From a checkpoint of a small contrastive image-text model.
Model: 4.82M parameters, 32-pixel images, encoder arch vit, encoder norm layernorm, encoder activation gelu, encoder width 160.
Training: muon at rate 0.04, 10600 steps, batches of 256.
Data: trained on small charts drawn from random numbers, 13.3 epochs.
Rows from block 3 of the image encoder of a small contrastive image-text model, named by matrix and row number. Rows with one number within an expert belong to one neuron, the router's apart. Each number is 128 + 24 x the weight over its row's rms, rounded and kept within 0 to 255. All counts start at 0.
After each expert's rows are labels from the 100 images, of 14848, where the router gives the expert most weight on average: "responds to" is what is common among them. Only what is clearly more common there than usual is listed. The data: small charts drawn from random numbers.
# router: router (encoder.blocks.3.mlp.router.weight, 8x160, trained with AdamW), inputs 80-159
# up: expert up (encoder.blocks.3.mlp.up, 8x160x160), inputs 80-159
# down: expert down (encoder.blocks.3.mlp.down, 8x160x160, transposed), outputs 80-159

# expert 1
router.1 [125 132  94 132 133 169  98 135 107  95 116 134 110  85 155 113 134 114 141 178 120 114 158  83 120 115 165 123 151 127 128 160 134 153 174 147 139 144 128 102  99 110 156 152 144 145 104 150 160  95 126 126 138 158 112 116 149 145  58  66 147 128 121 123 141 113 111 181 107 119 150 135 146  82 120 173 105 141 146 123]
up.22 [136 140 160 117 119 134 132 169 119  81 163 109 122 129 123 127 109 145  72 146 109 132 137 149 122 118 118 162 140 134 153 120 160 167 159 158 130 138 124  94  90 121 161 174 140 124 176 149  98 108 122 101 140  96 109  52 139 128 125 159 193 131 139 141 138 160  99 148 173  75 126 152 187 152 126 142 128 141 130 101]
down.22 [117 159  94 101 136  98 137 141 144 104 141 130 127 127  64 113 145  96 136 118 105 184 126 108 136 119 105  87 135 129 104 186  85 148 114 166 159 125  91 102 110 154 112 112  98 114  89 153 132 147 201 109 111 128  78 115 166 132  97 136 140  90 116 199  89 101 148 131 137 137 111 115 125 127 130 153 133 113 183 129]
up.23 [134 135  86 116 102 132 119 113 123 133 107 133 118 131 104 111 125 113 107  75  95 134 154 148 109 151 123  91 138 145  83 124 132 153 166  82 162 103 149 137 112 115 129 108 140 122 150 130 149 133  80 128 136 151 118 125  93 118 103 136  66 151 111 148 107 166 103  84 154 183 125 144 140 138 115 102 139 155  96 124]
down.23 [118 152 142 141 110 113 101 158 142 130 155 147 123 136 137 137 180 116  92  92 139 130 129 115 123 154 116 121 191 120 151 105 134 126 120 103 130 139 103 150 102 122 131 110 111 152 160 109 116 108 108 127 112 116 131 123 125 115 108 113 154 121 122 131 128 191  96 134 130 122 141 116  99 165 148 140 145 183  81 102]
up.24 [ 98 146 165 123 174 134 133 126 121  99  93 164  78  82 113 165 128 118 127 132 133 133  93 151  90 149 136 163 141 150 138 156 163  89 122 115 147 115 110 100 122 152 148 115 149 134 115 101  73 169 134 129 123 133 112 152 155 135 142 108 171  73 180 128 129 144 172 110 132 122 118  95 149 145 133 168  98 122 140 146]
down.24 [124 139 115 121 151  91 120 146 137 128 113 120 135 143 136 122 158 144  94 143 122 188 162 125 147  89 143 146  94 118 161 144 126 167 148 163 114 155  84 110 131 118 142 131 141 132 119 176 123 100 106 143 145 120 116 146 154 188 134 141  73 135 163 113 153  73 153 156 171 107  82 150 145 130 132 125 171 137  93  82]
up.25 [ 61 101 138 117 120 127 189 146 117 121  79 140 175 135 182 140 112 132 122 111 127 116 140 122 136 114 156  94 163 114 126 128 111 116 163 114 178 156 118 138 124 160 107 117 114 135 119 185 169 130  93 125 116 170 158 108  70 122 132 163 138 116 105 163 108 157 150 117 164 137 139 136  97 131 132 154 137 122 103  99]
down.25 [102 169 123 187 149 115 117 123 151 149 109 145  95 112 110 137 130  68 131 148 160 111 152 124 128 109  64  89 112 130 153 103 150 147 128  86  70 103 158 113 134 127 125 126 180 134  97 126 125 137 137 120 158 174  94 102 147 139 137 110 156  99 135 113 147 156 140 146 129 113 135 136  85 117 126 132 139 145 150 161]
responds to: one colour; rising; line chart

# expert 4
router.4 [154 162 123 139 122  91 128 151 116 135 150 119 111 147  81 116 129 136 114 103 152 128 108 152  84 135 127 113 106 165 144  89 126 126 125 120 134 126  93 162 122 110 159 105 169 120 110  92 108 108  87 160 146 113 134 166 113 119 118 143 140 103 132 138 141 161  97 104  88 128  93 151  97  84 145 115 103 155 132 142]
up.10 [129 135 195 138 105 110  82 116 169 119 118 115 120 135  67 138 105 153 128 131 143 143 147 121 112  66 142 145 133 101 116 139 107 132 117 125 149 153 159 111 105 153 130 153 134 112 119 117  94 139 131  98 103  84 141  70 116 137 108 159 118 126 134 145  93 127 116 117 142 139 140  85 129 124 167 151 107 100 162 155]
down.10 [151 118 141 111 138 168 105 111 136 152 112 137 159  92 158 166 106 155 131 144 105 117 129 113 116 110  66 118 125 130 184 121 144 119 114 143 122 175 123 132 137  82 189  90 151 159 112 146 136 172 170 106  99 118 109 153 145 111 129 134 176 168  81  88 116 139 115 144 138 108 140 133 119 102 120 151  98 120  97 151]
up.11 [110 156 166 165 182  94  93 134 104 131 137 142 115 110 110 116 130 127 145 126 139 151  93 132 117 136 122 143 115 128 145 138 161 106 121 122 129  99 104 103 141 124 101 133 132 126 159 123 137 150  88 106 121 129 129 173 147 115 160 140 109 163 115 151 144 121 153 117  97 104 123 142  94 100 131 161 106 105 164 148]
down.11 [142 156 101 180 151 168 123 113 144 122 121 162 158  97 125 125 116 140 150 116 148 121 113 144 146 131 128  68 110 123 127  76 103 108 104  97 134 128 123 117 120 120 136 139  90 164 173 101 114 120 120 112 130 142 109 148  89 122 143 142 131 138 154 111 117  70 153 158 156 126 141 119  85 137 166 147 131 153 141 154]
up.12 [ 80 117 120 143 101 142 142 119 161 147 150 134 127 144 141  95 131 131 145  84 141 140 125 117 163 140 104 127 150  80 143 106 116  92 103  82  79 106 128 130 145 127 144  94 125 123 153 115 143 125 115  97  90 105  84 116  86 116 125 108 148 124 103 116 118  90 124 143 120 152 172 154 120 108 140  94 156 168 110 198]
down.12 [140 135 110 133 149 147 119 119 111 110 136 127 144 147 139 149 116 165 127  81 134 163 125  95 120  99 129 127 122 162 191 104 123 150 119 131 148 123 163 171 136 162 114 123 122 109 107 120 137 123 140 124  84 125 106  86 129 104 108 102 128 126 117 106  94 108 174 144 185 122  92 156 121 133 128 114 130 135 161 116]
up.13 [196 140 149 148 144 124 169  91 132 153 126 149 121  59 101 103 133 143 147 110 119 118 151 111 102 155 140 104 156 104 150  90 143 129 155 110 159 104 134 156 110  94 114 142 157 140  90 101 151 119 170 138 145 126 156  77 120 118 133 120 144 140  97 130  94 205 132 160  66 144 144 117 114 110 118 148 138 106 127 123]
down.13 [160 153  97 142 123 142 163 118 102 142 150 114 101 152 119 151 168 149 140 116 119 124  96 196 133 141 172 156  82 105 144 108 113 156 123 135  94 103 140 156 139 108 111 133 110 125 124 169 139 132  92 129 157  91 134 119 143 102 146  96 122 117 146 133 151 113 130  90 100 109 113 143 124 128  82 154 109 151 140 119]
responds to: dark theme; pie chart

# expert 5
router.5 [ 59 117 164 144  96 125 159 136 104 106 141 110 137 101 164 133 130 140 129 139 146 127 109 117 114  82 130 113  95 128 119  97 129 132 126 168 119 144 112 117 167 100 171 136 139  81 147 163 130 147  96 151 143 148 133 143  93 109 140 131 132 159 104 156  92 136 139 144 142 152 108  95 150 116 148 119  84 147  98  84]
up.10 [163 144  93 125 147 157  86 122 164 124 148 159 110 153 161 100 125 121 144  76 171 114 101 118 124 155 108 112 141  98 122 148 101  85 115 123 108  90 164 157 128 158 132 146 122 167 122 166 100 115 180 184 127 131 120 112 116 150  68 138 135 107 149  57 117 121 151  97 136 122 155 141 149 119 116 103 176 125 140 131]
down.10 [140 152 123 124  87 118 159 163 143 134 158 126 109 113 140 113 131 138 132 114 132 164 147 136 124 149 171 146 133 130 108 137  98  95 132 168 135 112 109 126 123 147 105 127 120 120 121 146 137  99 141 114 171 137 139  84 148 112  99  77 151  97 109 146 140 113  91 156 152 134  91 139 135 104 130 107 123 111 131 140]
up.11 [103 130 171 102 137 160  90 132 116 116 138 128 101 110 132 134 140 124 159 121 154 133 151 117 141 136 121 126 115 139 132  98 129 146 149  84 134  87 116  82  96 120 152  98 133 129  90 158 119 118 149 156 129 166 131 116 108 145 129 154 146 195 127 128 143 163  77  92  97 131 124 100 121  91  84 125 149  83 107 125]
down.11 [166 108  71 141 129 130 125 106 117 158 147 148  79 150 111 146 123 130  77 163 150 161 116 122 134 144 167 110  58 121 129 173 132 124 122 133 116  96 108 133 110  92 147 133 105  87 105 105 116 160 139 119 110 103 134 106 109 135 131 160 117 144 153 132 101 146 120 133 120 129 126 144 103 149 124 177 148 144 118 142]
up.12 [ 85  75 130 127 131 119 119 134 114 126 133 137 117 151 126 168 122 167 127 108 120 147 152 111 129 111 162 122 107 152 140 162 132 162 137 118 103 133  96 105 142 167 119 131 150 133  83 165 130 133 149 156 133 127 148 123 134 115 133 131 131 141 122 105 139 135 145 101 142 105 109 140 147 100 120 111  93  88 113 101]
down.12 [ 95 119  77 120 159 123 106 155 145 109 124 129 151 179 112 118  76 112 157 155 135 135 137 114 142 103 136 141 138 137 155 124 136  92  86 104 132 137 120 108 133 102 134 117 123 153 165 135 160 131 144  97 100 110 124 105 118 118 116 133 137 117 144 137  95 131 115 148 168 130 149 151 128 142  95 126  92 149 111 133]
up.13 [147  94 157  98 149  80 140 110 128 145 125 145 120 128 139 166 123 121 142 137 109 118 111 112 155 167 122 156 153 142 127 146 168 138 124 175 129 129 172 125 146  75 111 102 118 132 153 121 157 135 101 152 108 137 113 106 140  92 105 104 114 138 129 138 122 133 136 119 199 124 133 151 157 115  83 133 123 133 133 137]
down.13 [108 158 142 102 113 113  84 172  73 155 112 136 164 145  86 111 161 111 140 148  47 148  97 109  94 140 137 153 109 156  94 123 141 100 125 168  92 151  78 159 120 101 164  95 115 118 129 131 143 132 123 111 167 132 132 128 133 143 117 166 116  64  99 119 136 108 117 112 135 162 152 168 173 179 116 114  88 153 112 109]
responds to: rising

# expert 2
router.2 [ 92 136 144 116  97 158 128  90  94 124 163 125 125  95 142 141 115 131 170 113 113 101 135 153 149 195 120 140 141 164  92 124 152 114 125 159  89 147 146 119 135 119  96 115 140 123 165 124 145 125 166 120  96 149 124 133 115 102 155 130 132 168  93 123 149 126 167 107 113 149 110 124  99 149 129  58 170  95 103 110]
up.22 [133 150 107 167 136 181 150 104 108 117 145 167  82  90 135 131 134 129  95 136 120 126  94 106 102  85 105 126 141 112 131 128 131 115 129 119 128 105 125 137 119  91 136 133 151 117 160 108 159 161 166 101 124 103 151 121 115 112 176  85 145 143 114 138  89 150  76 190 154 113 138 184 153 136 115 137 150 165 138  94]
down.22 [135 143 115  98 140 108 222 133 104 137  96 117 129 150 148 131 111 135 111 108 129 129 130 118 130 135 155 108 125 136 125 129  79 103 128 122 131 103 151 173 159 139 147  93 146 149 139 139 119 148 105 131  73 102 111 120 141  79 133  93 148 124 138 105 113 140 147 119 140 188 102 135 129 139 144 116 120 129 130 100]
up.23 [149 150 172  72  93 104 125 137 157 176 114  77 133  94 126 106 151  88  76 114 171 149 166 169 108 135 109 143 130 135 144 168 114  89 125 149 128  86 146 113 101  93 170  85 156 133 143 132 123 111  84 160  93 139 124 146 135 116 123 109  71 112 113 114 121 116  98 131  92 140 127 131 176 127 127 117 134  97 122 108]
down.23 [137 155 129 126 110  99 138 142 136  96  99 149 155 120 152 141 141 118 155 125 148 126 168 112 150 117 163 122 128 101 115 169 161 152 137  95 137 126  88 105  91 149 136 121 116 138 126 136 102 117  98  93 125 103  81 162 131 138  86 160 118 143 151 128 112 127 106 127 128  91 159 127 168 164 186 132 139 126 161 145]
up.24 [116 147 106  96 167 110 136 124 158 158 122  97 112 162 143 118 148 134 120 129  68 129 156 136 172 158 126 119 172 136 114 157 149 200 110 159 114 122 145 143  92 112 151 141 169 130 148 158 150 121 114 130 161  87 130 116 157 142 124  90  87 132  93  86 138  97 138 144 110 110 127 100 140 157  68 177 118 134 133 125]
down.24 [ 84 148 128 131 143 166 104 152 110 128 129 137 139 135 110 140 129 123 129 117  56 101 148 144 107 135 123 149 129 114 171 159  44 145 129  83 152 135 111  98  99 115  96 141 128 108 129 164 104 133 160 117 142 131  84 168 165 142 111  85 118 141 120 151 126 128 153 115 121 120 152 125 112 116 117 186 104 106 117 129]
up.25 [119 111 139 120 123 116 126  96 122 136 104 103 159  96 157 124 115 125 116 102 102 104 156 128 109 132 104 116 138 174 150 117 140 152 133 129 176 177 131 142  80 117 151 138 125 132 134 160 164 123 143 149  88 154 146 112 131 123 116 131 110 106 172 121  94 135 159 146 136 115 115 143  90 145  86 127 160 150 132 132]
down.25 [130 144 154 139 140 145 148 182 153 124 133 156 116  94 129 128  99 142 153 124 109 104 106 153 118 177 132 102 124 175 105 147 131 106 137 131 127 120  92 119 132 174 111 154 107 130 148 146 145  90 154 107 158 109 164 102 106 156 113 137 122 132 122 128 123 130 115 131 123 141 107 180 123 102 130 193 115 112 120 110]
responds to: dip in the middle

# expert 3
router.3 [186 190 155 160 171 121 127 132 149  97 132 166  98 130 120 116 155 148 129 175 136 155 120 121 137 171 146 164 154 123 139 135  95 137 131 107 110 104 125 150 156 159  98 144 134 148 137 139 144 167 129 128 165 147 100 129 107 119 141 134 116 143 148 105  93 162 123 141 131 139 102  88 143 136 172 124  74 131 157  98]
up.22 [150 120 104 138 114 158 145 135 114 175  82  90 146 118 182 105 139 128 159 121 152 129 120 128 117 120 142 112  56 172 152 129  93 148 137 152  92 150 146 128 115 202  76 147 159 142 118  93 126  78 125 116  98 133 115 162 113 140 140  95 125 105 136 122 101 115 108 130 100 110 120 101 139 125 127 122 172 125 160 130]
down.22 [141 151  64 133 141 108 127  99 113 118 109 138 120 155  98 133 195 156 116 109 110 134 164 159 138 168 153  95 154 139  99  94 130 134 101  93 136  61 155 152 110 128 126 111 135 132 166  95  93 169 117 119 142 146 114 155 139  48 118 122 129 153 115 136 158 168 128 137 131 132 134  96 125 138 100 147 122 142 104 109]
up.23 [128 165 145 123  72  80 136  88 148 103 138 148 110 171 112  89 131 115 142 163 154 149 137 120 135 138 119  95 162 133 104 133 125 127 121 154 135 111  89 122  98 139 132 135 102 112 111  90 105 104  93  89 129 178 105 155 107 137 123 126  74  96  91 173 134 164 103 116 154 149 115 158 131 138 149  95 130 148 136 137]
down.23 [ 84 138 113 131 135 139  79  91 117  88 139 102 156 101 120 137  80 137 132 145 177 178 141 138 130 144 142 156 113  88 123 109 136 130 112  93 128 116 168 121 149 118 114 122 178 138  93 111 134 130 116  81 100 127 123 122 128  96 130 135  55 128  99 136  98 118 173 112  99  97 124  98 132 138 162 135 152 115 123 163]
up.24 [174  97 119 118 120 135 118 157 121  98 155 167 162 137 152 111 116  77 124 119 123 156 110 140 148 105 134 114 122 153 175 101 184 136 122 146 120 128 112 134 148 127 184 160 101  72 152 109 159 144 182  77 157 129 131  85 104 120 161 103 153 123 124 141 149 143 137 135 133 128 135 137 139  63 125 129 120 142 139 137]
down.24 [127  71 102 193 105 119 155 116 130  94 156 120 149 143 141 109 160 152 109 141 151 173 134 133 133 121 103 129 118 108 138 126 146 114 114 132 104 107 151 177 189 151 131 182 136 145 121 157 105 123 134 112 109 122 141 134 125 143 110  94 106 134 135 116 115  97 142 107 152 133  91 137 127 137 119 160 126 114 148 127]
up.25 [137 146 133 125 166 139 129  86 133 120 106 153 122 103 143 108 124 119 161 122  88 132 124 121 132 127 120 153 139 154 161 138 165 162 111 121 105 134 105 110 123 151 110  81  90 121 145 147 139 154 119 106 142 120 159 113  89 121 156  94 140 144  96 110 140 153 163  82 136 167 124 152 126 117 129 174 120  96 153 145]
down.25 [179 135 162  77 130 139 106  68 110 151 134 153 176 139 154 135 124 132 138 126 154 110 120 103  87  98 144 145 115 133 143 132 110 168 119  89 174 129 140 130 145  84 142  89  93 133 144 135 143 143 141 115 120 143 147 165 136 134  86  97 152 171 135 145 135 162 148 133 103  97 119 175 125 116 146 123 148 146  85 112]
responds to: dark theme; ring chart

# expert 7
router.7 [138 102 115 126 113  77  96 106  94 132  98 178  90 106 152 145 157 125 122 126 147 162 116 147 144 148 157 174 104 167  99 144 118 151 163 122 126 153 136  67 129  81 112 147 163 168 111 142 154 126 102 129 102 139 137 122 150 165 106 155 112 108 147 126 152 118 100  90 135 136 163 103 127 145 119 148 142 128 144 148]
up.22 [121 146  69 134 136 181 134 161 132  98  90 131 150 147 127 130 124 107 115 115 134 119 116 123  86 116 128 150 109  99 112 157 153 123 137 162 143 163 167 161  88 130 109 112 126  88 123  76 122 128 107 127 124 150 100 127 147 117 134 122  94 149 167 142 137  86 136 157 171 164 124 143 131 133 146 119 161 117 109 131]
down.22 [156 130 123 118 137 130 188 148 105 174 106 108 134 162 171  74 129 137 140 115 119 141 110 114 127 138 125 158 141 157 135 117 153 122 150 123 127  82 111 134 163 151 142 121 129 128 133 152 126  81 134 101 147 134 154 127 137 113 105 134  80 160 136 113 110 142 129  92 132 143  98 151 135 128 117 157 105 152 132 133]
up.23 [103 114 123  99 178 137  67  95 121 124 128 103 115 125 150 120 165 112 117  94 149 123 161 109 133 102 140 114 179 132 107 139 118  88 172 146 149 140 121 155 117 139 184 132 106 106 116 149 145 121 123 122 114 119  79 115 120 104 142 136  94 145 125 136 129 131 152  87 104 135 140 112 137 110 174  96 161  86 156 103]
down.23 [119 153 134 145 113 110 118 151 118 163 134 121 139 118 145 115  88 115 160 125 121 177 165 119  72 131 119 115 164 157 128 107 134 121  95 144 113 115 138 112  98 173  86 125 144 119 134 111 107 152 100 155 149 108 122 120 172 102 155 109 168 114  87 124 116 149 148 125 101  84 169 111  97 153 167 177  83 129 133 160]
up.24 [ 92 133  93 136 130 126  97 124 146 125 100 153 144 160 198  81 124 146 100 113 119  97 137  96  89 135 121 131 117 104 142 129 156 118 145 171 119 128 127 137 122 143 114 143 143 108 101 146 132 117 146 135  91 105 152 148 145 153 145 150 156 129 135 137 149 112 139 193 107 113 108 109 143 141 124 175 107 146  86 130]
down.24 [139 103 135 149 158 119 126 158 154 100 148 138 123 162 131 130 111  90 139 127 118 102 176 112 124 119 157 138 128 142 119 133 133 146 113  78  65 122 141 111 150  74 127 135 123 130 131  96 105 144 172 129 116 133 105 100 150 103 131 108 149 171 150 113 165 137 139 112 133 120 145 121  83 118 152  68 136 121 115 142]
up.25 [150 139 130 133 119 118 119 149 112  80 149 110 154 120 147 112  98 141  97 124 122 153 127 145 120 139 122 135 111 166 105 109 101 153 148 169 148 161  98 127 135 175  99 147 134 144 117 152 130  80 143 118 144 160 116 158 122 125 127  84  82 151 155  94 133 152 135 166 142 101  86 159 127 112 103 148  95 155 183 118]
down.25 [146 119 168  96  85 131 122 153 152 111 153 117 121 126  97 133 155 126  87 120 137  99 139 132 110 117 149 112 124 111 138 121 151 109 123 116 131 113 121 113 155 116 143 165  97 157 135 174 207 146 171 131 162 116 162 132 155  86 107 130 149 116 157  84 116 147 153 138 104 102 109 111  88 122 107 128  74 124 137 144]
responds to: horizontal bar chart

# expert 0
router.0 [128 146 151 102  97 119 114 139 140  98 110 154 172 115 149 156 130  97 150 126 133 131 135 108 125  89 129 141 140 168 166 173 134 118 115 116 195 138 124 134 137 138 122 135  95 160 111  98 122 101 120 110 120  75 146 132 109 123 102 135 139 136 110 157 159  74 112 189  97 169 100 179 145 136 112 134 135 146 107 112]
up.22 [121 152  53 121 136 177 120 132  94 107 103 168 181  88 112 123  92 156  94 119 131 114 124  89 133 104 138 145  97 137  84 110  89 186 132 136 160 118 173 165 131 110 142 120 114 104 124 145 118 113 125 110 138 139 143 112 111 166 110 143 150 137 136 120 125 170 175 134 127 158 107 119 140 120 146 121 153 148 155 120]
down.22 [ 85 123 128 173 147 112 121 127 123  94 129 123 142  89 145 134  76 161 119 102 143 113  92  97  79 123 106 115 139  67 112 104 130 112 122 130 141 119 155 125 112 116  86 134 100 148 136 134 105 141 104 103 147 132 154  90 140 150 127 119 131 137 130 171 151 134 146  97 127 120  91 137 114 152 100 131 149 164 128 146]
up.23 [139 135 140 109 139 100 132 156 125 146 100 117 147 141 102 139 184 118 125 150 149  81 122  70 115 127 165 132 106 135 147  79 142 122 153 111 132 142 105 152  95 126  86 100 149 142  96 105 112 103 112 132 143  96 134 143 100 146 118 145  96 121 112 162 161 121 163 152 118 140 150 121  96  95 120 148 125 129 121 170]
down.23 [170 176 111 123 134  97 114 113  73 137 168 147 138 136 158 118 114 151 143 121 132 114 106 116 173  71 144 139  89  70 108 112 146 144 142  87 130 124  98 103 122 181 128 108  87 107 118 145 127 122 150 165 143 102 128 160 137 141 114 121 110  99 113 164 166 131 102 139 102 126 131 176 172 119 157 157 110 160 113 165]
up.24 [129 145 107  98 139 126  87 130 127 120 112 107 133 101 111 144 116 159  86 122 134 123 142 127 123 122 137 140 188 102 113 110 106 175 107 143 106 127  96 155 162 103 139 129 125 144 174 117 128 148 113 117 136 134 115 145 151  93 157 170 159 108  72 154 102 136 173 107  88 119 131  55  69 105 113 134 171 162 157 148]
down.24 [149 122 134 129 105  95 118 120 110 145 117 105 147 177 139 144 118  75 144  87  85 112 120 117 136  95 136 158  89  76 142 134 135 147 115 139 115 114  92 103  98 117 142 138 140 137 170  88 135 144 148 131 109 157 136 177 162 145  97 104 133 109 100 118 139 102  92 136 132 142 110 110 129 135 130 156 126 134 121 169]
up.25 [125 147 132 120 155 125 128 114 122  89 153  96 115 121 124 121 101 141 175 108 146 127 151 139 122 112 128 121 153 157 152 111 132 148 146 114 143 160 126 127 169  75 130 137 158 186 118 129 102 112 166 144  91  81  81 167 124 127 163 145 106 157  87 154 160 136 134 136 146 145 137 149  73 155 144 135 125 151 129 152]
down.25 [102 124 129 148 127 121 116 156  99 118 111 165 166 113 136 118 157 122  86 136 114 144 113 101 153 143 104 115 129 111 148 117 136 161 151 148 179 113 101 109  77 134 101 151 102 158 129 137 134 132 108 163 114 139  98 139 160  79 130 152 120 123 166 160 136 136 104 160 100 135 143 117 148 128 149 127 103 120  90 141]
responds to: radar chart

# expert 6
router.6 [117 106 106  73 162  97 109 177 119 130 137  93 126 164 105 158 115 113 103 120 131 172 119 123 114 103  72  97 120 121 116  82 113 128  87 101 128 144 122 131 107 143 113 101 133 149  95 142 102 102 129 122 131 110 179 151 156 129 128 169 107 135 121 133 121 165 131 118 145 107 146 139  95  76 110 148 116 104  99 141]
up.22 [102 160 139 137 180 148 132 148 116 158 126 170 148 162 130 174 138 140 113 144 136 103 115 125  73  93 130  91 131 177 113 123 120 145 123  89 162 148 163 125 146 104 106 104 130 107 140 118 141 101 110 173 154 104 133 126 100 116  83 115 133 125 144 177  75  94 110 140 135 166 101 130 134 118 138 117 115 103 139 136]
down.22 [ 74  77 149 137 106 119 196 135  85 128 120 113 139 171  73 120 130 138 115 148 120 119 137 119 193  92 113 147 139  87 121 161 134 132 150 114 131 120 120 133 127 171 170 143  88 145 125 162  95 129 129 107 125 117 143 125 106  88  93 128 122 145 128 124 139 141 114 100  99 120 101 165 126 121  80 155 112 112 136  93]
up.23 [131 127 158 138 142 152 113 106 130 152  95 151 148 173  97  99 136 145 123 134 123 138 126 124 111 129 106 121 128 164  97 132 149 109 140 107 140 111 171 129 105 132 146 133 105  84 127 155 101 133 144 160  98 129 124 125 103 109 100 124 114 122 160 154  90 171 103  96 166 121 126 143 151 151 148 161 108  95 134 134]
down.23 [116 170 123 145 116 162 127 157  98 137 105  90 157 143 153 116 108 156 143  77 108 105 128 151 159 161 136 105 112 126  76 111 116 164 105 137 140 137 189 154 114 138 152 216 135 124 124 153 113 121 148  87 127 164 127 128 133 144 103 121 108 130 109 113 123  81 114  90 159 115 108 145 123 157 144 112 132 126 168 142]
up.24 [104 148  93 117 156 139 101 147 115 132 153 137 125 122 145 132 101 153  95 106 105 100 127 114 107 107 145 118 141 113  61 124 118 116 155 153 124 178 135 171 143 124 137 170 117 105 103 134 154 106 142 130 138 161  80 144 121 138 136 115 100 132 125 131  77 100 139 105 178 151 102 108 174 121 127  89 149 147 113 136]
down.24 [117  93 176 108 177  99 133 147 137 160 150 105 112 117 128 115 161 125 159 152 123 144 129 125 183 165  86  99 126 107 111 106 131  89 116 156 120 126 135 156 150 188 133 118 121 144 151 151 143 137 128  61  91  78 134 119 129 125 125 135 126 100 145 107  97  73 133 162  81 134 118 112 159 167 107 157 134 122 147 126]
up.25 [ 94 161 126 170 121 127 132 148  87 133 149  73 123 141 129 126 169  87  69 160 151 144 138 122 104 130  99 133 134 145  87 158 121 138 117  87  85 146 116 119 130 105 105 125 130 144 146 106 148 124 104 145 155 104  98 154 110 118 114  82 123 142 124 118 146  96 137 105 144 143 125 145 142 101 146 103 176 119  98  73]
down.25 [104  87 132 109 116 137 177 112 144 110  78 167 117 173 127 184  83 167 124 113  88 119  80 122  93  96 107 134 149 166 107 135 121 144 150 153 111 130 139 123 126 175 127 112 136 123 128 138 127 108 150 157  75 177  97 134 135 137 142 146 148  99 145 140 151 118 126 155 114 141 191  87 152 111 136 112 141 118  96 116]
responds to: dark theme; lollipop chart; step chart